A small multi-label audio tagger, trained from scratch.
Model: log mel input, norm rmsnorm, moe expert_choice, layers 12.
Rows from block 5, named by matrix and row number. Rows with one number belong to one attention dimension. Each number is 500 + 50 x the weight over its row's rms, rounded and kept within 0 to 999. All counts start at 0. Numbers have three digits each. After the name is the row's rms in percent of the matrix's.
# v: attention value (model.blocks.5.attn.v.weight, 128x128), inputs 0-127
# proj: attention output (model.blocks.5.attn.proj.weight, 128x128, transposed), outputs 0-127
v.39 108:464500500500500500500500415500500500400620428500448548500500567650500500500500500500391500500610500452456500532500500403500500500500500500500500523323531567439500500500500500500500500500500500500500500434500500544500561500444450500500500500500395621500500500500662500500500583500383500500500500546500500443623500500561500454500600506500551500500500500571443423409500500420594500500572
proj.39 106:500500376500500500442500624500500419585500500500500500538500380431560445556446500500444500500500500500579500500500500546500500382500596500564500500600500500500500602500500500500500500560500500390528500596500500500500500500500644500600500561500589364500519500500500500500562442500500500500358500500500500500423500500500500500573500500424500500440500500500646572625500500500500500531545
v.40 132:500546500500500500500603500576500408500500500611500458500560433403500500400500535500500630537500500500500500500500500374500451530584500500435500500546391405500447500556585681500500500500554500500500500500540563579500404500500500500500500500500500500500500500452500500500500500553418500380446500425469566447500553500562400500500500558500584500424461500619500462606443500500468500500500
proj.40 133:500397545500500537500500500500500500500500446410500500500500500547500428603372500500446500500500472500500500500392500553500500500500500500600500543450500597537436461543440298561500500500474585566500551500500500428500500524539500500500500500500585500537500500500461589419437581473626449464500500534556500500474500500500610534500500397427373500600548568390529500500478500500500500441500
v.41 115:598500500448500500500450500500370371500500500500385500565402500562565500629500500500500500500542585500500500543500500500500500500589500500563500500570500500500543500500532500378500500561500500617468500533500500500561658500500425500388559500665500500500621500500500500500500500500500500500500500500448500500500500500500500500500500500500438500500671448386500500500394500500500500500500
proj.41 109:370500500500500500500587553500597500500443500500500500500560500500500500386500500500621544500500500373357500376460500590500500500406500412415500500472558500500500426500500500632500500481500500440500450500500429500500339500500500500500500500500500500500416500500535500500500500500548399547537500500634496500500500500500500500428500500500500500500294500500500500500584500500500500500500
v.42 129:500500500531500500461426500428573657500378397500597500500500500595500543500500462623565535500500500438500500500433591500500577500458500500398500592445500500500463500563500500607500586431500500454500413500500578500500500500500592440613500500551446353500500500500533500580500500533500544413500459500500389500500553444500500519500545500500419500500500500412443448500550500500500500444500
proj.42 137:500500500406500500539500559605468553500588530432462553500432567443500500500549500500464500461500454606457500500500404430500500500553475500580500453577500500500500587378500570414500465500500500559476641466615394500500500454500473500394500500435537556428552600500500517500500500468429565550500500559500500500500372500500572401548500550530609523500500500522500500575500500442447571500500
v.43 112:500500592500500551500423500405413558605500543357500500500500500500500500571389500500568569500480500500500500500500568500500500500412500500500500500604500500531500500500415356585535500500500500500535500500500597500404577500500500458657500500500500391500616500500500500500561434500500500500500551500458461592588500500500556560500445418500500500606597500500556435407500500500500500470500
proj.43 108:500500440564500500500578418594500500500436549500500500500500500500458500500645500500601386549500500538500500432560394371500572500500500500500500469418500500500457500428500659452500425391500500500408500500500419500561500500500500539355500500500500578458500500500587567535500500500500565420500500500500500500427551442500500434500500500591500500435500500500412579610500569500500500500460
v.44 135:500500554500500500500500568470500500500373500500500607500500500380500418399500500439500500500421500500500500500500500619500411662363567500500500442559500500624500500500500500500500500425521500586409500500500500429419467500500500500603408500407590500485552500500500433500500500438500500500538500500556609548404633500500500500500500441500500500555500500500589540500456500443500500500500
proj.44 141:500500500578549539534500370500500500500500558500588414500447437500411566595500500613562500478500500500542500500500411410500587500643500466500500500500500500500581500500500500500500500560459500548500585500425549500500556500500472500500500500500398550500454500442500500500428500500500500500500372500419401500574500438500583550500500659500500500500500566550372442500500500559593500593500
v.45 119:500500500500500500500500554545633500500389500500500500432500500609500545500500464613612500641427500500500500500500500500517620500599500500500500597500443500382500562578500500551500549451500500500500500500400500538500500577500586423449434432500500387500500434411436500555461500500500560428500500500500500500500500500415434594500559500500500500500500500500410464590584399500556500500500
proj.45 101:500500500439500500500500500500500500500542500465500500500500603500500500500423500500438652415540500500409500500500500500500500500500477633500466500500500461660500385424500500500500500500500500533500500500609500500441500385500359500500500500500500681500500550500500500500557500500500500500413591591500500560500500500500500460453500500561500546500588500419595500500500500406343570500500
v.46 101:500582593500500500500500500500500468449500500500500500500500500500500355500500500500500500500500500500500500500500500500701391500500420500500543455500586500500500500500500550500500500500500500588500645551500405500500500453500500500500500500500653500500604428500620500500595500432500500414604558553624500500500500443500564500500500500500576500500427597500591565500452500500500588585500
proj.46 100:500417500500500500500500379500500407610500500500612500528444500500500500500410500500500500500500500567500500471500500550328500500500626500500500500500500500500565391500500500500500500538500500500632500500500500500500500610416500500500500500563375432500328500500500584500400500500500500622500500500500436500554500560500432500500500554375425500500565416500500500500500500500500404500500
v.47 139:367500500453500500500500500500500500557500500500418397373500500446500500570500579602500564396500500467500500544547500421500500500500539500500500442627565389500500500500466500395500500500500381458469500500291565574549500500500596445500500500577500500555581391500500500500500500423440449500500575500500500500428429500500500439500500555469500500533500500500500566566500500514500500500432
proj.47 139:673571500500393500576500500500500500500500395500500570500500500552358426397541345500500500574500500605500500398522500569436500438500500500500500500428500593500370451500477500583500500500450575500500500443611418500500500500500500500528440500500500500500431599500500500534500500500548500500455439500500568500543500500500500500429528425500500500500462500500500420563392416500500500500500
v.48 121:500500500500469500500500500577600500500343452500500500500500586445500469458500589500500346467500500500450500500500463500500456418500500500500500417500500413558421500431459500432500443500578500500405500500500474386500412432500500571500500562500500500500500500585500500428500569357417500500500500500576500500365500447500500500500500500500500500500437612370573610500477500500426500500463
proj.48 132:525500500500500410570500430421500500500539500500623500500393463593500500500533500552500538500500500602598573500500500500500500588500500500409500537538500500500500500500500500500500500500500500436609547468458533500500578605425500437500455500431475500500467500432468500500428500601500585500606370611388466500621433500500500500500466500500564500500500500549425370500500434609537461500500
v.49 124:396500500500500500500500500500417637500550500500556500500500363593606529546500500500423500500610468437500574577500500500500573517500500560500500600424386550500500500564500500500500500500500500395560500558559584406461469500500500371625500500500500438500500500500580548500500561603564577451500500500500500575583500500500500500568500598546500542500429500466408500500500500526500500500500
proj.49 131:614483500500500500500500500597500467500500558500430564500500636466556500500441500420500383500433500588500459464453500500500415500500518500650589500500500556500579589466576500500500500500577500654441500500571425500500500500500500573397537500500500500451589537535500596475500556401407560500500558500436446410409500565500456500500500500500500500500500500500551500500593500433500500500500
v.50 119:389500551560500500500500432500500449457500500568500500500563500466500437384500526419465418622533500500443500558500500500500380500608500500584551423437500500500500500500569650500461443457500500500436500534631500438500365500500404572453500500500500500500500500500500500403500500500436500398500500500500500399500500500500500401500500500500575500408378500500500500500500500448420500574500
proj.50 127:605472500392515500500500500500532500600500500500500500500389500581551500592393500500442536500576500581587500500327440500500500500423500500440500585500500536500500500552500359500500576590500500413500500500373500500500555586500548500500500500500500500500500500500500564500398567470550500500636500563574448500500500500500500614500500464415449440500584500500500529500500500539500500432500
v.51 101:500500500500500500461403430567580500500455452500500500500500500500500500500536500500436402500500500500500433500500500500426500500500500500565500500390602500445500500500500436500500500500500500500415413500455500500563500500500500587500500500500500500500500500500500500500500556377500500500500500500500330423389500500350500500500565500444330424500550500283500576437500500500500469551405
proj.51 106:500500500390473370569500565500500500473500500534500532500500457500574500500500500500500640500500500500500611500500500500500500500500500500395500500621500500500574574500394556500415500500500500418500550383500500500500500500500500413500500399431452435500423500500500500572500447574500500590548500500500574500556427500500500500500418500500664597500418500657451443500555500500500500500545
v.52 127:500500500553500500500500500427500396596603601429500392500605500432500500500444500500500455321500500543500455500500500500388474500500370500500500436500500500434500465500500500500469500500500430500500431500500500500500500500500452500572500609500500500649500500559374434430500362439500440500500500500441500425500500500500465361500531500500500576500500500500500500500500422500457438548500
proj.52 117:500500500500500500500500576500500500421500362564500589500500500500500500500630500500500597692475443395500500500500500500579500558400611500500425500426500568500412500500439562500537531500563500500500500396500500500500588500500603500500500500500500570431500500500585500584500591500500500449500500441500548500500500500500452553500500408500500452500500500500500500500500500500568578326557
v.53 115:500414500500460500500500500500537589500326360548601549500500500500500555468561500500500500500396571500500500459445500577500500445416579434437500524400500500500444500500500500559532500500500539500420382500500500500500500538500562500500500500500500426400457500429540500605500500500500500500500423500500391500447568438500500568500500500430348380444500550394500500500500541500500500448500
proj.53 117:500525532500554410500500500500500527457500540413500500500500500500500500539500500500500500433592432500500500548500500447563500500609410593500500500593500449500600581500500535442414500461500500500500640465500500500500438436500444390500500393383500500549526500500500425453500500500462500500500500604500500500500379444500500358470399500587649621500500500533453462462570500500500500500500
v.54 120:500456500500500500500500500500551519500448500500458500500500620500369500500500500420618623500357500500500500452500556549500560500381554500500500553500500500500500422477445500533500623500500500377525500440452433500500500571500607500400432337500500442500500527427500500552500500538451500522500500500500386500500500500500500561463439437447500455596500500534500500453601500433587500473500
proj.54 124:576500500500500500500433500500459500563500442500500463500500354500447500500562500500500451414615500593500426624540394385500500500576482534425464416500500386482500574500500562500500416451500468525500500500570554500500500405500442500500574500500532565500500500543500450455591500500500500500500557500500606585500500432500500428500500542618584606500500500463567500500410500557500500500400
v.55 139:500500500500500500454500500294500500625554625419500394500581500500500500500418500500500500384500500500500500500500500558500444500500500574500500500660500500500500500500500500500500500475500438500538500500500500500455427500500500456586500545500576500500433453566344408500572406444592500500500540500500500606500500546500500500500500500523500575607606500500500500555500391500500500500521
proj.55 142:500500500500500500500567485673500500457500500536447558500500590500465559500571500443593500616442500500500500500533500500500569588500500500500500500364500459500423428500500597500523500500596565647425500500500544500500601500500500580451500500550438586500572500500613500569500500500449613500500495434500500500500500500500600500500500535564398400500560500500500500481429500468500568420500
v.56 131:500500500427500500500500591500500574500500500426500500500446428548587500639572500500500500500500500500540581500500500500500590528403568536444500592500563500552566530500438500500580500500500500557500500530435543435500500500500500427500500361500567500457590500500639547567577569500552500500500550550500500649555500465500553560500500500500468406500603500424500575500447627544500500446500
proj.56 130:463500500500500500599500400546500500500500569500500500500500500459409500370500500461547408500500500500433500411568431500468500455668450500535566397500500500500500500469561500539388411500467500500500500500563427577500456500500453570440500500500378440500416556500500500500500500500500500519443500500500446393424500500500500500500500546500500500500356500500500419500500416500390500657500
v.57 110:500500500464500500500500500634500613580500500500500500500500554500500500500500623414500500500401500462500500553500500386500500581463500500432531500586500500500616500500500500500500500500500500500425546500500500599500552500500668466421500453409500454500556500500462500500500408500385500500445612500500500622641500500500500442500500500500550393551500500500500500500616400427500500459500
proj.57 104:500500500500500500606500500365500500500500606500668500500500500538433500500632500500500500539578500576500500500500500500500500382566424500500500419500500422500327426500500500500500500400500500500550500595500500500500500500500426500500500500606500561500500500500500652389500500500594500570500500500500500500406500500500500500500500562500443500500500500500500500632437582586500500500500
v.58 109:500500500500542500500631551500500500500500500500382500500434500420413500426500500395590679500500500500500500500500500500615500643500619500500500500639500500581500500500500500500500500453500500500572544500500500500500500500500578500500376472500500500500500500500422500500500500560500451500473500500500581577500500500632453595500500432500629500500500500610553438605500500500500500500500
proj.58 107:500500500500500594418413452500485500500500500500536500500526500559344500588500500652500392500500500500500500585500500472401500500500500500500500500395500500500500386509500500500578500582500500601500500599500556500500500500545500500500500500575500598547500500500500500500500500465500441454500500500500500500500542500500715500500588500468414500558500589438500500500345500500500397500435
v.59 117:500592500563500500500500438418500500500652500599500500500565500582500500500500500500445500500562500500500500500559500475568421500628383500533500500500441500439500500590536574623450500500500500429551559500586500500500500500500445500500500500500431500500500461541438500500500500574500451500500421500500500500644500589500433500500500500539623604500411456653500387500547456465500500500528
proj.59 120:500448500416500540406500560548500500500500553500500564500500500500500500500500500424439500500500500476500449575468500500393500500353551443500500500500569580500438500500500471500564500551580500500500389563500500390584579527500541500500536596602566500500565500500500578500500551431500500500478600500500500500395500500500500545600500500408367394562581500421560626500500573500500500500500
v.60 130:465500556500459500500500500500570569554444630423500407500500566409500500426500555638621553500449403393446500541500500574439500374500500500565500500589500437500500500500500500500500500500500500500463500500350500500500500500569500500396500500500578500500521500500500459500500500394452500575500563534500500500405415500421500366500500500500500428585428500415500549500500500500500500500500
proj.60 128:579500500500414500561561472500500500500565453500500560500500500583438545437602500449500500500611701747500500500529431500500500589500500500416500408500500500480500500559500579500500500500500500520500500446500500500500537500428500538500425500500500582500410500500500500500500500500534500446500422500500500574582500500500558591462538500500540550500500500560500500500421500524542629434500
v.61 122:546500500539500455500500575461500500500500500500500500500500500555500500500500500500595500607500500500552500500500599596500574500618500500500500500558416500500500500594500500500500549500500565357595500557573500500500500562436500449500500500445448411500382500500385500500500408634627563500554434500500500500533550585579500563500428454500500561500500500619452418582569500568500500457530
proj.61 128:439500500467500568402500500500500500535500500469463500436500582500500552500500580500500500427500500404392417500424500431500500572412450500500500500435550500500500500432611500464570500500500500612432500500535500500500500434500411581445546500500546618449631450570539500500539573379432500500500624500500500500476500500500500458500500500500500410500587500385500585459500500373445500500500
v.62 125:500500500540500500500408500421500613500429500500566500611500500573455500500500399500614500593500500500525500448500500665500554500439500500500500586500500591435500500500500500693500549455500563500547460500500500401500500568500559500500500500500500385424390547500440436539500500567618500500500416500500399500500500500433500549500500500500500500500500500500440500500614500471500500500555
proj.62 117:500500500377500500500500500500500500500583534500500500500500537500585655500550554500500500415500500500445448611500500354500541500500442500500500431500500377500500538410500638349500500500500462500481500500500500500500500404500390500465500500500500620430594500500537500500562500447400567500500596500500538500500451500500532436500500579525609500500568500500500500433500574447500560500443
v.63 111:446500558500500500500500500468468500566573500500429500500413500571458445573432500395500612547500500460542543500500572500500500500551500500500500500598500500534555500500500500623500560500500500500547552500586500500454546429500500464500500372423500500500500500500422500500500500618581500500500500500500556622702500568500500500500407500545500500576594479592443429500609500500500500461586
proj.63 111:560500500500500500500500448500467500534461622500500500500611500500472500500558500442500392500415500500445370500500382428443577500500500500500500500467536487446401500500500500407500442500500500500500431577500500500500500500577436600454596500620527577439500500565564500500547417422500500500500571500500500500341500500500500500556592500480455420500500500438598625500437500500500500500418
v.64 084:500500500567500500433405500500500632500402500432682565500500500500500500500580500500434407500500608566636640500588606592500500500500557500500500500500500500581500500500452500500500500500500593500500464441500426500500591460500500500500500500500588500500500500575500500500500500500500588500589500611500460500500348500500500500500500500590500500500500500369500500500500500500500500500500
proj.64 095:500500500500572500618538415500500500500500500640500500500500643500500455500379500539500500500458386534500387500500393463500578500500500500500436625500500500500500500500615500553540500500524500370500500500500500500500500500500500500500628451500467500500500500500567500500370500579500500500500500372500500413432500500691500500500398500500500500500500500540500500500500500500500500500584
v.65 092:500500556500500500500355624500500500500443500500500500500376500386598500500500500500500500500500500500500500500500500500500500500500674500411500500500500500500500562500407500500408500500500500500591500412448500551500573500500500500500500471500500535500500500500581320500500602592500560392500500598500402500383417366500500500500500361500465500500500500500500500500500500500500500500500
proj.65 094:500500427500500500500636500500500500548500500500500500500620556602500500500500500587500500500398500500500500500500419500427500431500500356500500500500500500500500458343584500575500500500500559500500500596500500418500500422500395500500612500500500500500500463394500500500500426500500500684500500500500500500500561500568500584577500500500360438500607500500500442500500395500500500500500
v.66 084:500500500500555500500500500500500382500500500500416500500500500500500500628500500500500500552373604569500500549500500500500500500500500500500500630625413567357500500500500500500500626500500580377500500589500500500500421500500455500500500500500500391500500573500500660500500500620500500500500500424500641500500500573500500500500380500500500500500500500500500500500500500500500500401608
proj.66 084:500500591500500620535500500500500500500500500500500500500500500500500500500500500401500500458500446500455500500500500500500500500500500500500629382500500500701500500500500500442500355500500365500500500397500500500500500500500500500500357500500637500500412500500500500500500500500500500500500500500500500500500500265500500500500500500576640500500500500616500500500500500585500500500415
v.67 091:554500469384500500572500500500414500500500500639500396500500500543500563627337500500500500500500500500428500560394500383500500500624500500500500624623421500500500591566564556500500574500568381500500564500500500500500500500500500500500596500572448500500547500360500500500500500500500500500421500500500500500500500500500547500500368500500500500500500500532500598523500500500460500500500
proj.67 080:500500500500500500500500500406587500500500500381500500500500500500500500500657500361500437500500500500500500500619500588500500500365379531500500500500500500500656500500500500547359500500500500500500373500500419500500500500500500626586500500500500500500500500500500500500500618500372500500500500573584500500500500500500500500500597600500500500500500500500500389500500500500500500363500
v.68 085:408550500500436500500500500500500500500622500500388500500500500428500500602500500500500558500500637602630596500581500500500500500500550500500500630500500500350500500500500500500391500500500500409613500500500500578500500500500500500500500500500500500500500560500615428587500500689500500500500500500500500500500360500500500500500500500500500618500500500500500437500500500500544538500597
proj.68 095:500500550500563584579500500500500500500500500628598500500500571500500500500500500500500500500500500500500500500413406500500577472500446500500626392446500500500500500454533571500500500500573500500418500500500603500500500500420500401500569410500500500500500500500500634500500367500500574676500500500603500568500562500500500500447500555500351500500500500500500500441400500500500587500389
v.69 071:612500500500500500389500500500500500500500500500599500500500500500500500500638500500500500500313500578631500500500580500449500374435500500500500500500500500500500500500500500500711500500500561699500500500500500415500500500500500500500500500500500500500402610500500500500500500500613500500500557436500500595500500500426569500500396500500562500500500500500500500427555500500500500500500
proj.69 073:500500500500500500602500500500394500500500500500500500500500500421581399500500500413632500500500500500500376500500500500558651572608500594500500531500500441607373500561500500500500500500500500500500500500407500500500500500638500500500500500500500428500614500500500500500500500500500500500567476445500596367388500500500500500500500354500590500408475500500500500547500612500500500500500
v.70 103:420500500500599500500668500500500373500500500500500500500564500500500500547703500500500629543500426500500500391500500500500500500500500541500500426587500536500416500500500500500606532500500500448500464531500500500500500500586547363567500500435529416623373500500500578500457398621553500500500500500500500500500578500500500500565500500500500542500500500500500500500500590564500500500500
proj.70 109:500500624500444500500457439570500577485500500425500500500500432449500500500500500500574566422570500587500500583500500500500500500500616500500500500500500500610500500500396500401500440500500500604440594446500500433616500500500500500385451425500500500500395368536500500500500500419444500386500500410464500500500500500436500500479603411500500500646500500623500500500500500500500500500500
v.71 083:500451500500500500500500500500500500500500500500500500500500500665500500500389500500500286441398500500500500500500500500500500500500500604500500500383388500500500627626500629500500500500500500399556500500500500500533500500500500500500500670500500500500500500500403500500500602500604500500394500500500500575655604500500500500500500500500500500500500500500500500500500500568500500500550
proj.71 094:500500414595500500420570500355500500500500500448500500500654500500500438500500500500500459500500500500500500500500500423500500500409500500500500546500433500500500500408500369599423341500500500500500500500500445500500392566576500500500500500430500500556500500500500500500598575367500500500500500500500500378432578500500389500500500500500500500526442500500500500553500500311500500575500
v.72 099:437500500500500500500500597500500500500437500500500432500500500500565524625561460500500500500500351429361331390446500412500500500500500500500500500390500500500500500500500500500500500500395500436500391449405500500500500500623500500500500500500500405500431500559612500621500500500500500500500589564500423500480500500447500500500500500500419500500364500500500601500500500500500500500413
proj.72 113:500500617417412450427585437618500518455586500450500500500500425500500598392500500615548500500500538553500583588500500500436398500500548379500500500500500500500588500452500500500393500426500500557500500500542500410500500500367500500426500500500389500500500500500500362500500500500383500480500500399500500500500444500500500569500500500500500500593500465500411500403500500500500500500500
v.73 093:500500500500500500557500500500545500500565586500383393500500500451500500500382500445500623500500500452367434500500454367537500546551500398500454500605592500500569500500607500500500500500500456406500567500500500500500500500500500500437500603500451558500500500500500424500500500436425500559500500500500588500500500500589439500500545500500500500500500437609549500577370500368547500591500
proj.73 093:500500611442500500446411563500500479548500500500500500500500500567500570533500500500410500332599500437500616500589500544500500563500500500500570402439500566500572500500404610439500542500500500500530500602500538500500587500408500500500500500500419500500500543455500500500500558500500500500433500635500435612572500500500500500500500571464423500500500596500448500500500500665500500500423
v.74 097:500555500500538439500579500500500500500636500500405500550600403424500500580500434428429500718500388546585500500601500500500500500500500500500500439385404551500388500500500500500500500500500549584500391500603500500500500500500500443500500500500500500537500500500500500500500425591500500342559595435500551500500500500500500500500500500500500581500500500416500500500500500500500500500500
proj.74 092:436500500500500599615435500569500500448404500570664500450500500556500500396500500500500509379500500500500353500448500542500500410593500500500500500637500500596500500500500500438581500500547500500500685500426500500500500500500500500500500500500500500500500500500500500500500500500443605599500449500500500500500500500451500388500500500500500415463500500599500578500500500500377500500431
v.75 103:500500570500587567603500619500500500500384500500500426500426500600578500570500500500500500500627331377332390408410500500500618500554500500500444500537500419500500500500500500500500420500500500500500540566442500500500500500435500500500575500608500500500500412562500500500500500500500500500500586500500500500500500448500500428500500500500500500500500500500585564500430500500440500566500
proj.75 104:500444500461388500376500500500500500595500500412500500500500500500500500500500500557500445500500580500610620500575500500500394500385535387419408500500500577500500500500500500500500500500379500500500429425586500446500500500500500580500500580365500500500500500500500423500500500500414500448528500500393500500500500500500500577500500575444500500595500500500336500500500500500562376500538
v.76 091:500500577586500500442500500500571408500448409396500602500500500500500500500608406500500426500500378500600500500500500594500420500423500641500500391436569561500500500500500500500500500500414500551500451500500435500500500500557500500704449500500611413500500500500500500500558458500500500500500500560500500500500500500429500500500500437500433500500568500426500500440500500500442428500389
proj.76 087:500500500500500500605500500588500600500500500500500436500500500500500500463500500500628589600500500500500346500405500370500500500500571500500433611500500425500500500500500424500500500500500613500500544500500500500500500500500433500386614432360500579500553500500500500500500500500500500440575500357452560393446500500500500500500500430500599369500500500500425500500554500500500500500500
v.77 076:601500500500500500500500500500500500500500500459500500500500593423500500500500500500500626500500364500500500500500500357500500500500500500500500500500609500500500389372500361500385441500500500677500500500500500447500500500500500500500500500500500500500584500500563500607500500500417500500500500500500500500500348500500357555500500500433365500500500418500500500426591500500500500418454
proj.77 085:397500500500500500500500537588500500500500500500500500500396500500474571500500500500500500546500655500500288387500500584500500500500500500500500500500500554432500500570500563500625615423396500500500500500500500582500500500500404500500653500500500500500500500500500441566500500589500500500595500500500500564500500500420607500537500524500535500388500500395500500414500500500500602500500
v.78 078:500500500500500500500354500500500500500297360500500571406500500500500500500500500674500500398500500500500500500500500500500500500500500500500500500500500500500500597500500500500500500500369500500560500423344500500500500500500567500500567500500500500500562631500500500500500500500500612500500500669500454500456500357500500500500500500500500423500425500500500606500500500500500434500500
proj.78 086:500500420500500500500613500500500500500621500477381449500500529500500500442500500500500500609419500500500500500500413500443500500500500500500500690500430500500612500500500500500500500500500500500500397500500376500401500500500500500447500500500500500500572374500500500500500500408500428500500500341500500500500500500654537500500500500500500500374500500500500358500500500500500500500648
v.79 109:500450500412500500584500500500500332500500500500380500500500500500500500618366500500588500500449500500427459500500500500406500700500500500500500500651500423500500500672500500469500500500500500500575567592596546500500500500500612500500500500500604500500500417434500500429500500500500500500411500444500500574613500500500500500500500500500500500500500500500500526540500500500500500543500
proj.79 106:500500500593500500368500500386500500632500500500500500500500500500500500500596500418500500461500500500500598500500575500500500500360500500500500500500500561500500500500385500500500500500431500500441500301500500500500500500500500500528500558500500459429500589500500500500617500416500500500500500500500500396500500500385500500556623500500500500652500500500375500500500500446555500359500
v.80 088:549437500500413500500500388500500500500500500500500580464500500500451500500500500608500500500500500500500500550500500323429366500500459500500500500500500434630500500500500500500500500426500500500401648500500500500500500500500500500628500500500429500500642500403500500500500500382415389500500500500500587500500591410500500601500500500420432412500438445500500556500500500500500429500450
proj.80 098:500500500500500500452500604500500500546359500500399500595368432500500500500500500432501500568500500500500500468562500554565500500500500500546500500537500500411500500500602500500500500500500500500500500500500500500500500500500396500500500500500500604500500546500436500500500668500500500314500500584500500500500500500500500387500471500619654500363620500500500400500500500500573500445500
v.81 096:500553500500604500500500500500500600500590500500500500578500500616500500500500500500500500500500500500429500500500500545513500500500500500648500500500426500500500500500500500500500623500500500402500500500600500500500500500500500500500500613400500500500500500500426500500500500500500500500500500500500500500598500665500500372647500500561500607647643500500500447500500500500567568500665
proj.81 088:500500500500500500500500500500500500500500500575500500361500500500500386500500500500500422436500500500500500500500500453500500500500500500281500500500500500565500500500404393412500500500500500500500500500500500500500500500500665317500500500636500403500442500500594500500500500500500500500500500500500500500500588500500500500364500500437500500500344500500500552500500500500500500603358
v.82 086:500442500589500500465500500500500500500337411500640500500500463500500500500634500589500500500500500500578500408500592682500500500376500598500500441500500500500500500500500500568605500500500500500500500457500500500500500500500500500500577500500500500500500665597500559500500500571559615500500381500500475500419500500500500624500500500500500500500418500425500500500500500567500500450500
proj.82 096:500500500500500500500538500500452570462629500500407500500500594455500414446366500500500500541435444645500500572500402426500500383557561500500500650500500500576449500500500396555500500593500579500448500500545455500500500577592500500500500500500500500500500386536549500500431421500500500426590599402500500430500500500500500500500500430500500500500500500500500500500500500500500500500654
v.83 109:500469500500481580500425500500589500500404410500598500500379500500695500500523500500500330434591530500500500439458477628500500500500500500500500434432500500500616500500500445500500416500500500500500445441454430500587545500500500596500500500500500500500500500500500500500500500419500500500500500594500368500500500426388500500438595500500500500500562500500600568466500500500500500500423
proj.83 126:570500500532434405500612500500374500443578559500500500500500529459500500500407500529500500500500500500500500592500500374408500500500500500552429604500500500405500547412597500583457555572500571500588442561500560397500500429500454500500500500500500500500613500450547500500500500500500415500500500416500572461500463595587452566585500500500500500534411396500445500500584500500500500500595
v.84 081:578500500403500500500500500500351500500500500500500500500500634500328410500444500500500646500500500500451573500500500287500500500500500500382437500500500401500500500500500500500500500500500500500431548500500500500500500500500500500500500500500381500500597594423500500500500500500344500500547500406500577500500449500615500500500500500444500500415406500500500500500500500500500500500500
proj.84 075:372500500500500575500390500500500424500500500500500500500500344500500619500500500500500500500500574500500500422500500677500500500500500500500625500500500500500500500500500609500500500434500385500500500500500500500500500500500425562500500500500500500500500500500415500627500500500500672500500500676500500547607500500500500500500500500500500500400500500500500500500500500646500622500500
v.85 098:398500500500500416500599399500500409500590500500433500500642500500409466500500400394500657677500500500550500500500500500500396548500380500500500500500500500500427500500500500500500500500500500570432500578618500500500500500500500500500500500500500500500500500500500500500500500500500448500571500341500594500500500500500500656500500500500541637500500500500560500500500500500500500500500
proj.85 105:567500500500500582500377500500500500500500500500500540500404500500615519500500611500500577399500500500500500500500500551500587500556500616500500500544500500500500500633500500410575500500500500500500612433500500500584500500500500500500500500500500500500500500600395673500500500500500590500435500630500426500500368500395500349500584500500500500500500500500500552500500576500500500500436
v.86 087:500500500500402500500382500500394500500500500500500500500500500379500500500500500500446500500500500554605628500500500361420500500500500500430500500383586500500500500500418500500361500500500500681427500500500500500500500500500500500500500500570500500390500500500500500500588500392436500500564500500500500500393341401500500500368500500458500500500500500500500500417500500500500500500435
proj.86 083:406500500500500500500500500500500500500500500573500500500500500500500585500500500500500500599500500500500262377500500560500500500500500500616500500639500357416500500500628500500500621500500500500500500500500500500500500500500500500500670500411500500500594500500500603500500500626500500597500500500500500500500453500500500500602500500542500500347500500500500449500500500500500500500500
v.87 072:500409450390500500595500500500500387500500500500390500457500598414500500500500500500500603500500500426359412500500449299500430590530500500500500500500500500500500500500543500390500500500500343500431558554454500500500500500500500500500500500591500500500535500419500455500500500432445420500500500397500500500500500439500441500500500500425500500500500500577500565500404500500500408500410
proj.87 065:500500500456500500369441580500500500638500500367500500500500328588500680500500500500500500500500571500500590500607500571500460500419500500500500442608500500500549500500500577500500664500500500500500500500500500500500500500425500550500500500500500500500500500500366500500500500500500500500500500683500500604638500500500500500500500569500500500500500500453500500500500500500500500500500
v.88 091:392500500536500430385500500500500500500598500356454500500606500500500396500634500402500669560500500500658530500599500551500500500439500500500500371431500590500500432500500500663500567500500500500500470500555500547500500500500500500500409500500500500605478500500500500500500374582500417399500500500500500500500500548500500500500500500500500500500500500500500500500500500500500500500500
proj.88 085:500611500500500500535500500583500500500500500572617407500500500500500525500500500500500541500500409500372500500407414500500567397617500500500500500500500500500428500500500500323602500500500500500500500500500617500500500500500500407395590370500500500500500407500500500500500500500579500563500500500500500500442500500500500400500500446500500500500500500500500650500500426500409564500359
v.89 104:500500500500500500500583500500403500500500500500500422500443442500531500689500500443500500500500576600500421417500500611500500500500500500500500468500500500500500500500500402456500565545500566500500454500500500500500500500500388500500500500500500500500383500500550500500500500519570592500500617559500500500500500500500710564500500500600500610500500568414500588500435614544562607500500
proj.89 103:500500633537500500500500383500500500430500500500500500500603500500500500500500500500500500424500500500500500599500500500500614413548641500500500500500500500500500616429500500566403555429500500500500500500500500500500500433500586500500413500500500423500500400500500616500500404500426500572500500398500500500500409500500394500500500500419500500565500337633377500500500500500500500433500
v.90 078:500500500500439500600415427500500500500500500500500500500500500337500500500500500474500500500500500500500500500500500429500500500500500314500432500500576500500643500500500429500406500468500500500398500500500500500500500500500500500500352500500338626500500500500500323500500500500321500500500500500500500371412500500500384500500500500500500500500500500500500500500500500427500500500500
proj.90 088:500463500500500500500500500500500500500500601500624500500500500607446578500500500553425500500500500433647500424500500500500500500500500500500500500500500500500500500500500610455500500500500500500582500662500593500422500411416376500500618500500500500500591500447500500500500500566500500623500589621500500670583500500500500500500416612500500418441500500414500500500500500500500500500500